Rows from block 3 of the audio encoder of a small audio captioner, named by matrix and row number. Rows with one number within an expert belong to one neuron, the router's apart. Each number is 500 + 50 x the weight over its row's rms, rounded and kept within 0 to 999. All counts start at 0. Numbers have three digits each. After the name is the row's rms in percent of the matrix's.
After each expert's rows are labels from the 100 clips, of 14848, where the router gives the expert most weight on average: "strongest on" is what is common among them. Only what is clearly more common there than usual is listed. The data: synthetic speech, music and everyday sounds put through simulated rooms and audio effects. In brackets: how many of the 100.
# router: slot weights (encoder.blocks.3.mlp.router.weight, 8x160), inputs 80-159
# up: expert up (encoder.blocks.3.mlp.up, 8x80x160), inputs 80-159
# down: expert down (encoder.blocks.3.mlp.down, 8x160x80, transposed), outputs 80-159

# expert 2
router.2 103:561596571466512408447521564551485477607533425546459583562432564391501465558465420545373541551457461426541468474537570462520494385428473582529510498446548476471570503545529427543467477430474521497568476505517451495552531556553548524511533474
up.0 096:539452463571495509455593569489398444520454510518546461463573526560515417506504540527506525526622511556572441506508481443441322480546495492511480555476459504480609588495404577555353510586453479497550476525486509478487543496454486420542523468
down.0 094:476384458550428523491492393370454552408520521435478532425537503541534516585402553495547598480441400490450513515452535474465527457549453415532429592576476475492559497515539633524459538534443449374516611511501518476509436485509580494519506460
up.1 106:505469449542414517526476478553585429525413498479429525417463476491515534488534489546468532580596453487352494420490467532434561543497423553539499514482501624529404567435520476400483488466599459408482551481481553468413547547524543427490517554
down.1 105:475543496516487559560415466530533376589442435499514520442525505498563498477461539517509488565493482519422503485486468583570396524444487500588474486438502449452606487566462469492528524517478463494394568490500567510591499497486540507426512497
up.2 103:521415493439497535511504549359511433444548497473527554541467567516531441537499492529489521495454565587486471583481485488538492544494556359534536440610499406486637390491503521484458491530446520483523480491445487607557461456537569503519487514
down.2 104:565494433507526515393474583481480507519549517505551551575578501549513503566607507572416486450472456481536550536484536515496478427420460451529608399434535483511454559468480531473510532580528407550502486548517516505495460465473442462531503477
up.3 092:602578533468505508516493481508409371544479504526462494365523489568476590487456545477427526472610523543550405517483424559499443524567535442518457447429487580473492624489438537461446522547453501568488560429558499449459516542440537506489492380
down.3 095:458506509613467576447472545473572519467535538563411521478546499577431506511456454488557584504549392468442549501562424453442501473535478438564462484535463431510519436524554595559488594470399467375527546483557466432514515465455555503552502496
up.4 097:518481456508526474434484472509452458503497454572514509398447475455557439454468482525491630480482461542445511518489488563568493603534473545556395486435474498506579610511482451494479559545593484485546575447520478560537525593416459535446583422
down.4 096:526537460530468554440496603482544507456478592551422462493609537524469500559441510506503579558539486390472508393595471520439400495503543505450518543494400424545530460512500503566434522558445415374524556546475496443518467532505541499581527592
up.5 098:595477512519526479452498522597476520560487506456524488435542446578475449488547482552510454446536423434588491461425516592530556487493474477477538431532530541542492556439471422551552428458521457527530557524519406462482368595540452477511479482
down.5 096:488537504484505455552410437511547508460512469491451490525582461507549525483402556496526463475501523509434547546469526462535478574496544591509472452571520501511571507567483518509443541511434581459418512572430519403465369466548439534540527438
up.6 107:400478492406491486485532521492474508381593516498556420499473523460432471537486514472582550436541559520460567494486456479505448505491564534505472410449469533520388552575621560439491484512565528445472480520460535570551488592559498448489436493
down.6 108:579557470538483413442552469434335415572597536517491531522536541480461525480553422541389493510515514457496438591558546513504529483611478478538509565518478521552514520461488575558527498496550502520476500475528546461482497508516460573535473504
up.7 095:451448522530555547478462554549494413508437536537420468388460505488464502521515558493498472548498578427478559560555535424515503471462473552563508565469502438572474493514467510497499582486532454479457508517444520526503395401560440560419547609
down.7 092:515477557464547473509492502520516531509476514512521523467425444580495441564495547525459459488483521459436564513461410521541481507435568504420498519509417453561528482495518552575506584509403652453441494479498456486387534462618479489487525483
up.8 100:548447482408554477566423541507458465590541521514501582527458543569442517502435551605577463478379526459534547522421531526526581503432505531500539470457533480485606469526476481499554487512454492436561503471474440525500423392557511432530540431
down.8 100:556436543463430492515486501541450509513501471581591540510545488572547531465552515519495493450496477509436532605433534441608502422469530455509473426460441479515469471552468490465455616493385507462444525597414463469389425449522528427554480535
up.9 098:484488487515569548514395427488452526561564492508512537502364467527503477504495653514456445463513498523615579585549525535535573428523450472515483487486472442476516473504555493521526494534523549493553529638664527515440453499490454471421475477
down.9 098:498537557440520422548475559557511421454531522587472533457479538572528465543489481516461404506511501517513479535527465605439439536473561526446434437529505548509491594581489521418507555486425602448499574425453513422426500443564547492576509498
strongest on: dropouts (60); everyday sound (57); number of effects: 3 or more (30)

# expert 5
router.5 119:481518474526519397453515581519453461485541538527420520427572449491464444530426411561580551484474550530475544495434599542497484410554558556525496473478472476434502474616568609501387535528491503528435452509523508465492495512512545497414587480
up.25 106:456529539450536487643513438480401573474541589516566510551426501541521433509508557506395425485490526510445563537518549434504518426536515503567510521574534472405519521480556454511513505493425496524524472499466594507513543509475520478484553576
down.25 102:495500524514545458617481449542456463472531533476549525372573544497553543526390493514446442496546557495531482549535553574543538474517523447455511511601518462526481525510494424530473583390507419513491454504460540502487403539428621519494543422
up.26 102:552526527486451452523497406399513444450543537536518443452547482516410513517580511511501469505540512615528575532528545516538486514594486481579458484548503464481480511491489425480575421497376441519403424520416458476521505514499514494499409470
down.26 104:497607426534518480551519470491497503554505607544480524538559465495510512506492486507426471441529515443578440507515398492484558526463480531410497539438523468524395454582482474542543472489482502423491471543437556534477525555517519522485494415
up.27 105:482475458572450542490426447553552388475514528515471486437591530606473478499466532442548515428523491474415470400528380561408494552550516531455476465561454455458558594508421535428473473566481500531491567521433390452472517570527512491503532471
down.27 101:508626565450467502455549453428488557586496433478633488573464499551500508634506442516558456491534454388481494470462449500520581537430513481518532511536565571459451476510535495494534503510449599480541446444506500493453543472560514517401449559
up.28 100:521422458492511477431517500552485475511470473531506656407498586449490455478531455458495406521488516517584466522549582573508530479523574420486527495503429476477633578515524495536522521479598594506563489420488534540460455541417541402487525543
down.28 099:543503442468534523445515516506540528378503463526442531542496559445505567645534506458474514493504470414500569501573522522475469493466502518553579451437557411547526534441484530532538606590493492450524545500467506544563445480509540499470452493
up.29 103:509488523497421506525564444478430578448449573536577480560508484480525444477514532537546517564481566390423500509508530503511561447475471512385428483515507531489502511485451448537505549543490444516411505462514510482449495515449546506519529541
down.29 103:501551513475479557583470531522538410515522506430492428436461549592479499466484401473509470381481489515516545513444585520470484438533507400629550520534477452476464540664476565502413512495495461514440450542535492494459495499470497499508507476
up.30 099:511419444516447534472520550430543558508566474472579524546537434544444525463631441520543423505436525481560412514559528460557466540583446404497475469592544437544578419511434530454492477511493479458503452510535492533445474534478434472499430565
down.30 099:517444533445494493415473531480560524547521496563573490490506530542548463556498562555532518482462492446571498502508515461469520453558563363491595498476468518427439439479412467552583440481503541478463460404422629517515533465525475517562520429
up.31 105:474496517427474478525567474568551494512403605523466487532429514519500450494450442529522515616548468497466490521504499436461441500554541494447453632535535447472480489456411455449485448451525483492484469538510474459562595597490488413527475545
down.31 105:486604570468526529496537390538442482519524484535476519550448508400512569521507490555412536520478417479425503437494471535511603556424513471500473551460565540421446434465544464515590402493530507482528480449451583431570567497521482518520497480
up.32 097:463526480432479503462598576440503516488492594488589455499507650494478573507436510543467523563498513518595494524476466431445452429581524513509459455494589505451563497483411465529443560530463490561553573454485481549499519548497463621503392465
down.32 097:451462553456409488488595525454483464578557527494412447541568490481464532589570553524542477544504488490441507477484527478469426457553500495439462390501526438478476497506433417482486443511599462527464482528508480486534487505464554390475407542
up.33 097:577407509578451628491420497443494448477478513561571498541516396547506579497523537497495477513455506417511473514497522564479534593559540466441507587561502461617584529483426509497491527489550512520559558530467428469547433497452475502483541450
down.33 093:546444465377497463509567483548526612494420373410604442536475539496487484545431515505574425524506532446484526495542511506539554498500443486476574583479534498419493566505473560524521518507447533561525439575471500564507543583526510508486437447
up.34 095:595501512482408503465421462425565588562518455458508548572437525492515573517516470521506564549423491447542455484500493381572526539500520434452552511481553493558511471504396537481567475421500513479521428466506530524471481480548579488616494462
down.34 093:542498470443524474550520519513519503509612463427597529485488521451487503587397530537514508504498490461552503498516542359516526656614555495384485507442557461505414439466422482527573555456525478557433478546446532501512456431416579532544483470
strongest on: everyday sound (98); short reverberation (68); reverberation time: 0.15 to 0.3 s (42)

# expert 6
router.6 095:560471503422465478515620561486553486422553485542476555409563516453455477516634445504468580547530532480440467396504501491542478523575478548603474469521477589462455487425536464547471463468512427496515525460448530505568472497524542533538593597
up.0 093:446532565426517454481532467445442576524535439524426365474485558576465386548522515533467489498447477530413511495508432516623436540493506570500422537482485457430526466549564443532442540421506482611524462527519416425425587537491493526498552514
down.0 092:527460522419469501564477426523433555504393443491555482459548497550530557446460566494448474422550456445560501475538357535482514510547600499446447516461572474527513483602519536501456455555476540444444534513541577524439516526426523540560459444
up.1 101:533423551537450513517484471461526508500520535515464576513488452439456581494482500469562505455520497594439491517500563469476515524478570441476527522454494463565630560496415503508519551535502500479629538500462415436571446422498555490526495512
down.1 092:548525439595406487421483479500425559537515472471491563455475483468508525506633440466468462534437475568435471559496561545528589490399532562569527552502479557511473548449545536510446585543506445612485463543581457456426525434496533562464428478
up.2 089:476533531494532495447502489500443457480498436581366488460525497561652464499512559490458458507494480565452583526495533618521572551507487516543466392471540498407502467518462496491406502412522609559518557456488505505476568465475490499472496530
down.2 090:428527553379578507538466437498451549532418448433635470488585576445503522546514503474420568413477443461622497518439537483457470498464555485461497492412541445517500481581503556558584482562405506508542534452493542497571489545481443520625445504
up.3 105:518488552490500481470448537413526507557520399537510532393512388448434457526503502585573523547476537542455573480503554544471543510469490553539511512493471429574622502477430463563501456509470399461554552557562548504497502491476440553474434472
down.3 118:528466395512510531439523467492482454402484541509484536567467493560559558540559537407587497542429608503434512619456547518541501512483527434555563545600497527506490479487437566458463544580469444478542488536522458443475518501430515615478434420
up.4 105:458446530488501449495465469557545474461545448564468542483501498532638460449432500478525486584520566450561609476543569486498589508483517470483556464495461436579559521577497444468506493539514575540490536519474526472539471456516537646638509507
down.4 103:485495558473505561506502524514480435445489540494545486535446477507528588480606467476445438480461544508575423562529486554598502526456498449472431407475572650452409565407477504529496591526505564551449391491507521486463526490465497578440451542
up.5 102:276509611460478510515475500492446474476511478555393523560484488557485443548527527549521508513480567509426540465574435474627480503485493533495534465527649524509543613574490462472483527490453512570432526463518552447485504484466502480528481499
down.5 097:477425449418589536495476417489408550370469548512495505609577498480469519382502514468552527477473443524519389511438456520566490474482505478533405486443565546575489478454494489498482485567463493542514493472528433586435498464409467596509542522
up.6 106:530502540564506437502514366515472483515541498491441463544498464427560400547537475483475471448561509529439462431527509512509489438495481473486402437508497547465514497448581433452467500549480411572553497473531476536502502471429528551467517484
down.6 107:513541537520451545526576461492627624426504423467554500500545557517374517502441644429499451539458428479467497491406514501522588428394484528534446516503504432509547507537504515591528422559505395449569502545511492613555548537506471462556466517
up.7 095:450466474503441517509545452523496553490453472547482483497475550502652519377560448467474461490444484547465469507547487445593437511488456441586540446447583501513470454463553424360542551539469535522445471503487470469534557457513550507468584495
down.7 089:497504483461467483464491513582538460525442396444433500484522596439517484461490428531444542464545464516498450430622483513428546554451563566401478458520498547540512535540393487566433543541428552516655497436521572442419535526487507514499371610
up.8 103:538604501455548428477452505518415540455528479519478547499441474518498421609525492496502491441454542468481502430475513502422550474521514580584472443441439497532489437490609478521392461550456406409436486549492495549480536556567559479480543508
down.8 102:459538579559505546504497428509552591519492528488509515497524511507486448536478559555462502347553466503471438403563487508473436469412452371550563446440496484456530468549541517496576467468481529515458518432495595516449570439466477383477443521
up.9 108:523604552461539452523502582517410539441520362538464497472479469498464457551567498467500520496422582449530442445512426555443448519480576612554455479462458499463507451505570513514515463494387471496470522457529531522427552520533554447534509482
down.9 109:551582584528476585509495518575584489507473518482464472502512489529490409433479513522467503430565487556542482508508469516563545494425497492507405477483517504417484421518625475489539482452535502544440469472472622554538520462479468470512531522
strongest on: tremolo (83); dry (60); band (56)

# expert 0
router.0 105:514419645463508519433564492460514491509574542505388511476545542498450536467543484465477517497482407482385573458537560524590512507518381460540463424404569525518520500632486523483481567519544485517569464550608463588472496508465524473375495505
up.25 092:582515460519576551474442617488477444560477537484431514532472452539540507475508488428571450507494465464575500529529481465525440400332556437492540515614431457470560510520514537548510503569500598454500391509500479594492462569519487525455544479
down.25 093:454524467508458504513509473468432516469488525577490405492569583515540459384524336586493560504488505475567515507510600423466540542537540558515595468489549390483455533534502434511491542458422529503478489437525488505528512449465459554614482571
up.26 099:444542505480506486476480599462417449485471529503420554479456522551536526480510453475537565502617516512598485445559454472490502600502501489447522528564480513499566468546487506474380587581482535507482581499487494513457456479453444638477463410
down.26 098:461558516461570551541525483531499521540410482518466394457479572458448463448575461497481486564471587473493542516544567408487489515438527519452546563470576444488565456550539501488476545543501414439526433409452414592503410529461446613494527549
up.27 097:497516507510473484464538542473490483465471435508422549537471466359569525419556533445490496519545493518507395519537511502565546531531451475422477517535474539440476537485463530544498499547566509498610470398532475564329524638495500518499544548
down.27 096:442550574516385490462527459531488438519499494493445556408551559559529484521511568486526422490460480453458543501530495582507539492498511479542496480429449535487563546506484497441507518503499403439431481526454506522555480548584507553432591517
up.28 086:529493516525540530361575558540426499479514510504507459555509467488505488449587513444507531547585441582561390418531494451476553478559429437451426465486523594465470563465457480461477549504506472495509459438525464467403552523498449557465453502
down.28 084:493478548467512562518464505529511479467483392483497576416514513541570463481479568390493480474473566497453475437525516535518493419451502474503460457462403532528526543416505483450503474496431476452470460584455527452524423515499423528508663544
up.29 111:533476459456465490531459499524437482529563590475594488468600531525448501501478524493492602566458533429585480568429498468491481459575455477480415474437558416421484513507483488513511497547538485407488481508439537485530510580469446460530519496
down.29 110:558449520585495525494587524557500559497520473489547541575514555394447505508450438442482581484512376507495521424508539446451488531426519476423489595459392546460517579474488400482535484545502455620608529528437523494437494389473379521406504571
up.30 092:412539500472646471621469522496449495441426533549409599452439566467569458566482489602471552514535531483501553539572513576473509512452519590457448490551445531454605487497480442496434466476537409494538590509551514461500521505516501547505516500
down.30 099:484552675453554465467362440543491537612455504428458478595547492570478459493462491508630473483516547494490536548530462530475455434495465441574522466484549509512523393533525558541511489519531506556488472529457478491486561480532413522505485449
up.31 103:435491554564467508441558572457465538486526478593535472485549560508635437532606485597502475490581456484489463474430497575463474527524450505522465432580520478536500526511440407444532437543530408509522525455472563440528560457550511519528486513
down.31 097:467514614463490585527446463465412491475413396397444573419512498518515466503500566446549497425473528562531490547479464567552531480532478431552454456447435539536509506488540597483468447424391455455464488570421417531474579530531491568530612488
up.32 098:377543470405525413540504485512522494439437436570416561454461615482524438567486491578596508517576557563551575488577514497561407533496524569453528497478484530473559482518483476487413418437533482532523567424460491486428521480539461540509501468
down.32 102:533554600466463402466445463519451546665466473516472445512450446531454411461481410528484503532471501523576526514613475492480484501466504526543565468454494530492533433579533526507438522493479410543565456474493445525564443504566501537522465529
up.33 108:568525528516466506496497504506560554471476421443558440514510487429472517547457466473471556524500510524444397440442452411449468466448484407505504655476519507488473515446474480504457494639500502473522458537459564483537561567482459531495555559
down.33 124:600549467487510526432493513485465529538505485578409480530480478531484523500417534517510452515492496465478513577521478525461487482482528552486465522473446408491516459556463577559314548539449490474509416606431432480448489462464431563426485419
up.34 099:504516507475530491504407537498517460528524465489447575476520525574560498502439475471465562449483474502622502677499544548493476546440594534569526522439459450529489479549491490450464548404565548476444500550529493484503463482429437515506543448
down.34 098:462538495508508509526552522551433599600483543417515466485407502552498428402529486554424465555493556481533446491515427497569457392539450500462461473476591486452502429480583449530536406447517490487514440475538402625497450597506449442471514481
strongest on: long reverberation (74); bit reduction (63); source: drums (53); reverberation time: 1.2 to 2.4 s (49)

# expert 3
router.3 100:440513441547490526473461513458480446420482472542471613464567491533541503539505462552556524520521567445470548429506540500510522502472517482428602391547496487509597545568552645506594615469521433415501551520391513505477421419500520576583446527
up.25 106:440495579540573501481468592471493481509525537541486503484472425555540502563492570467506472449516472535511448637586489524450431489557541487500520473475396528385448532502446482490515522536496551500471495520469431483428502435514540450365528505
down.25 114:570586455520463413449521420496506498462418537530479513483495530508585488444447459596575548412496494471551545479424470505514505540500438554507484518533501458440471474440430409595689433518473468549552485433495487409505515491545454550483416503
up.26 095:472461518486488539494524404509372508483469630531529459499488530610476564513498449535548450607543452514479447428474457403524420491547457419468501515440655471520469511509489483577548511518537435406399459523505511517490407557434550458542485347
down.26 096:552432494521533564443557487525552461464478452592498478496445430436541476523496477438427560450470523424536484509571518523504492460511464442613526421490443511523468466442428481458555574548606473464526521554555526489577575493548468424433486492
up.27 095:492568466446477473539548556531446480480555511537467471425510496466485414520531441563395530464543574465575483419550557531561432524523436487531540509509560484550470449529570521613523464528461480473543567455492596517489470506540457503453598547
down.27 096:564548493515515537558530413428455431545517573643550543502566568484605550398545563470465447520413615500472591532508485453555521523512438546518503583476483498442478443484523473491487386490448476472465490547495454546554551463446499425418465493
up.28 092:542517503421485494521596567462457490531442523425443538488455528423357502499439514513503508493611543540438577494466539419539505495590555551501544598495610510536502506455563511556503482468360488552554482509524401475569493561487538496490512459
down.28 093:420539573484509457434505473580564455515529565534519497461499520468556491390564540501398438473458511448569467512456430414477474487388460510517450496449504567482492507443435512487495503644415500495483504438455566474530455502475536403446484462
up.29 103:473481499481612537534484461551451486540499502507543490501525508536571500482520534585496411489504494387560507611478538481489483532441524432512472497474437434481519554495436541534481493568571493464509489470506528530418491513459534546542517435
down.29 102:424546557483472534578403471397476456440511487571506603496562513495491446508544465508437533527487531495447413425562450519411498558432518510511539530486510470622535529489543475571430503542540374502476473421566527485581468472500480473477489571
up.30 105:422555595607478420464445464520441575494441420431462483525388511490499559530472463454508429506534562620465450484537479529443575506447489595489513462413437534510502436527539467479470487557551535445489484511495489489497474424557517529374569438
down.30 109:559500426529482468415523560516473526473445508512510456513453463491564417484559548508522540546525540439564506519534476480533647589568528438469567494555501483451537496513346491569519524468504552506486482536434490424463530547528472544514406528
up.31 085:496468451550507425476556537479393501412477509456538546554439511555411554555498505513496465482495494544494369513452402419507470546550572600465486495543556522410510452518436556588455508562541457463430558488387539528404509595504486531449460542
down.31 084:484449471413513500525449488577489584542547483541412473553514520447583506592540535455464524470557547515499529542523609522535470517551430538504535412483473398541488463428438512488487541537580500493440539590595456414638512519492513417473428551
up.32 091:371563589560459494402491401432539522498471454524537509517458503440460481585576520481475437439432464506546494523481431611606464539465412606440521487521411495499503505523498515463529449443392550538449500472577483470381532466488513451468566445
down.32 090:588545509544505488534499540456481583559476462510550469502414489509462545516485653562575508591463611438582517504541514431480543456560505430502465414533522524512561522506439490512491553466510467456537424499574443469512530572518428540478511480
up.33 100:594534595439491452450486536535483524536477523405508515496527529510609450423420429483505351457591491531470470535474510537582491507509465462456495459537532456546515527467491518492483563566543563499566469483518431420481500458451596505508515440
down.33 102:470497511523466540461492536464465458554524480427573478465507414498531488477536551590526487521456401577509339488495450484472548452520534528416525505437505477507545468510453549496436389546558488445576513450567562552458501500396521431509524450
up.34 107:443573575556526483423469479413526502508507476572514446495518449454514502545580477533339471462453492467554520430571472607601508469480440471476477517354468536556521448513528488524521507461431463519479524506550528480501522472449484503454506480
down.34 098:537498446590500370525467473424429504531515442446520527474510525479540457477431605650624466414447571452489500447544469409480499532547490505593559483550558440607573450484453493594453514472503446431553520488543350421448467493513535552503559522
strongest on: band (89); distortion (72)

# expert 4
router.4 078:486503449514502603453510526467585415534476514437446506483499482574542539471464442553464550518503526494502499542558520514417398454459484525485511486586509500528505514428409512387572442554472503496481591470486537416389539571477499476577542542
up.0 105:465503471629576478466396538508514483529590528539435525461450502498566474533551496523393538582448576394541527541457495525360590513532548588500546510473391481469449488458512558593484483546579503433446467487471576481466497588488464481542414474
down.0 108:584522493487459505498510536550461525488535562492564481544518556539544594440512475512446547571581599505553481536601485548514408381516483507469426502472406514422479543413408531582494452365535466545486375520443405436463476512482462501543560508
up.1 092:441506524558497446546475539562519456462497463463497478432459460437448511507437562468477506622391483451412546536502457527483503534458516617561566615497508417488496489557465543470474495415578482547432547513495557515434475541553494468471548499
down.1 095:563572510569574525533531521471522540566502491538473600475600503597501456542549409492431498517483515662480463448460427557463394475507476455514529430439484499543515518466506536514392571541521472505443520502424534377594441505547483514520454515
up.2 095:436475518479459426433537431469501479538468505420524490541528533516579500474487529416519532602542500552440468438527441435514429420455434594484482382429522498480514510479505463386503525500497450514475459547493450536589581520494510485446518398
down.2 093:506532487571543459534427462554396488463543494527465582439517524507560457499534491593464560522435577604451517523509508449476440554516466453499648484474475367530536514573467537465502562568466459473491568552531545519524530399492523531509527496
up.3 100:528559492506573546492417514520550487566502484544559537510434408580610553482383561519431412432432380408522474423491495558550545489446502453485480482506523493427450503450539420501545501534482526491473512454525505557461513531511562521424437506
down.3 101:493448484408458483522519587485480482501547552513473456577389497527458516491486567420482484536573566474486470559507471626558423492482454461567463493491489544422535545484529559511501454442473494542522404412529540472417498506547442425497596532
up.4 094:495476523540476460515540426485551498506469527502604506555513549491426542495527479461541556485561537466501457470440479427608485462556507502492373462538529491566566494420595500403478430489547462549587440472570406521511515545448366459391533527
down.4 093:484548546581496321467487439430425566423539408469488475492526430487431554541476490420524483486441523506486540553519510422574469596472566489481522582434512490579516515519574612423502591474496393499470581495614562439520522466493524462474515465
up.5 091:435452503471510471457523440512498468483528550460382570471550445383437529487465508440537502619416581496464526511578482455466486573611512522536455590540404471552429484499479501461507499486475508542370529535504562478516464564518498480503603483
down.5 088:627506514500559469480516531495580538560568471501507511402439420586564462583521464493475417561461579480480500486524475586514476520416525493485515430451468507511542432466508539521557641506506480442441494530481501485530442392472526509471450577
up.6 103:505545531523512501543407501507540434560520506576493579520459486603560576520432589451499446440506476409529467418506561547499477489550532579430492411483472475408524482559488505598537436515487544451540543556498404506501449529549550523426497388
down.6 097:418416479539435497548478495495539606493444490426487511580469590456477488544539524517540468476544500520474492472512629494519508542511516457539496522508448622449565543476384479499460447446526525558520447407527492438460514472577498459585519550
up.7 096:528516507532598469391520501626533466534454491480488443521414592610503493501548604560517485485516458600444444471528475585472501476505501585522471503479479489492498526516466463472414428509519476502575507554539505546500527535464435452506564434
down.7 095:523494417516544429584456492437461443544441523500579645534550622507492467479442428529488535499511507575436511463518536455472509456538544560535572480419561422543511562596423505418443495476438436472466577542529514495576513482557540448612479441
up.8 092:513505471487502511472501480551484510525509508500552543508422451569547551494494560503575373447548507496591418489468529535491493483504552477501412362441524455523516521552587392500484365438512545580534492464653515502421481518458558464479557417
down.8 090:365521450596445455518439478415424553389549586397474530497471562590435545437519486545550495432499462444436512494547611503563478529473531474596539550443501536432500543497494523482405534521464479464432440508494485482506556495611491386614453516
up.9 099:460518483400543380330514534524447506504455424571507568632502546466578423514477484489493521509507479512492474516495450542527483513502442573500408370517531534560522491522532393496536479518459470545470531528568400510557583418446543536464505529
down.9 093:450475506551494509505452458476409547477550591495499512525479528417471504519477453501553495469414564420431562508509558411541559501539561537467503546534554445472511395548451521479561561518474493491477477489566541458609422468519513533518479483
strongest on: short reverberation (69); reverberation time: 0.15 to 0.3 s (43)

# expert 1
router.1 101:491494545596512521420494466493448538581603512459457557524493498545567533490583463464533430514501508476481557501544439561575470495502426451542537440505462522528500457539518526509556524591437537467458444537577470469432429494488582470394560411
up.0 100:506512507465621502462481509595488494494508547456493545503427504527488501450505423526423436586601561511465581482498538493457556414430538468481546501542492560543455498461515504602502510535508516512469514440527609465562458515484546507511528449
down.0 106:500453463455446382408420459493576480470490503603472489487523442517506535441540429510562521507448390426488538439516528489474533565499486468485527499533544477546606567464497617429528547441549504434471534460531594486476433560551496442496494509
up.1 099:497552482495502516545506487584608479392488450513382453508514542505514483480500569464478486467559515586566485546440488497457468464550500406564493530493469484525458465497573479529501542533478471457549455441501539567526581508480497532523509577
down.1 097:557548422461474455520511519519591554488519439537443425493565549429526415458450506542520506499465531502441568500560560446497417381428568466431481552492508503509474478514520478516500547541547504542482427407522491454476601557447477490574623528
up.2 105:531584477478576481516398552432524501426522548509469553558405545467501473507546544477442592510477474436549498493521463449487489572499565566456479436484432559519579478518455497544456558569506508440599478589521433495534470500556449604528510443
down.2 101:530526465447570562558530485506535444501407558582440540592593560469421483446390530469491550509542527537509438513543471498524569473392487476494473469464427490397456531469566490608414528587454397515539483492418520497523564476558442433520513545
up.3 090:557452510508454459501508500540462491499510510459377536439472521469491547507423515605542534506466638524514477500554488498520531362522491546495453432417503529463432531533426511478516519493465459455506473479455421455467526476545610478508547405
down.3 091:520484577569541502375497441503513432534558433552451495527488453496520541526519469464461468485594596535417530533545510610545510548541533416526499406512518453510567574548550425495474486449416528543511561540562536462550459496550520493561451428
up.4 108:491550508481445384531496524509528481394476407506540440496526523388500520566396441449487519504565544552550430453537509481501404499532493548400489526398533542489442541519535504497442495516504531468532517435516416433451538474469538551504465485
down.4 104:518482491444504503515510498420412521493460647539516575493483488466466580550496559453522459484537563450500527658462489549481501511469494472482360476451546422526528469493422546523555497607454539482515455484474521563498428576525540567426559521
up.5 102:450479486476457469460458550457458426373475541445548526508561516575443519492507494418547546614497456453582495463389403405521415545622568416488581453528450504570566493511504568502469567556544530475502509464493422517493452574528455506520528486
down.5 103:473559547542516499559469508520478586517513475475466501434473504372456598514411540412455461547553557477534495576488539481507429519567490579418429490384532411423433515494401486588504477544449509465547443485501481427600527492489466511516489483
up.6 095:477469483515512544456566515540492503516541443522519416506542519457630465458474442531610563450558536549502385489498406538525456423477381485467386480537474520519419511523485466502467541635516561492591439416507487548437534397431472514440513469
down.6 095:443438514490396498511526550529630466420494452466492495465513454483468398534390453544521511524454546580449567536470595523461503538529546563431512512504489464545552634522464449553468450500490481474620572479539546443453470505498524558574538531
up.7 103:493515513516535519573504482489497552427493515550376519506438508440508499445530559492564501443524558552461476491510436493491370543526454517534444390395511494494517489566441476523558542573472513458551588474503392637514547439498522533490474487
down.7 101:587569526536449446457502488506613521524501454565541396502504537590512520570410536482441520419523599495467543501612528602520409481443585387445550487466420436442494516555483441566454525509522579463484530428516500476448566529487497512592534389
up.8 104:419477503523569505429544508611404504484489568448473532569443547485493485460454467463469423553466488481489481439526514445490476386503472463477494457506539459475443497490474506599523634555535501475479479492449507578495437550566546506487568460
down.8 103:485466409435475476407531468575541535502487504539512463445521451503533468454558416543446463410563543455485536489560570526511551534488528496425587547521572504544502499495505460541518490433539500415451618476475617461539450518504490511517478497
up.9 099:586529489522460470523515524460474468601511529536424449480468481495520471464435582484467550453453510591482431480528500542471481510532456513547435531571496503412557455471519335502520423476393428604464494538539560455521519455519470486529444540
down.9 098:604503483504476473455387470460522487496548460538515517452517517561419469545503531552530471568433541454382551556534510451499550528491512490553597554535444571487538483456535518536526451413519514519458519563427557494518492561572503463571555512
strongest on: everyday sound (92)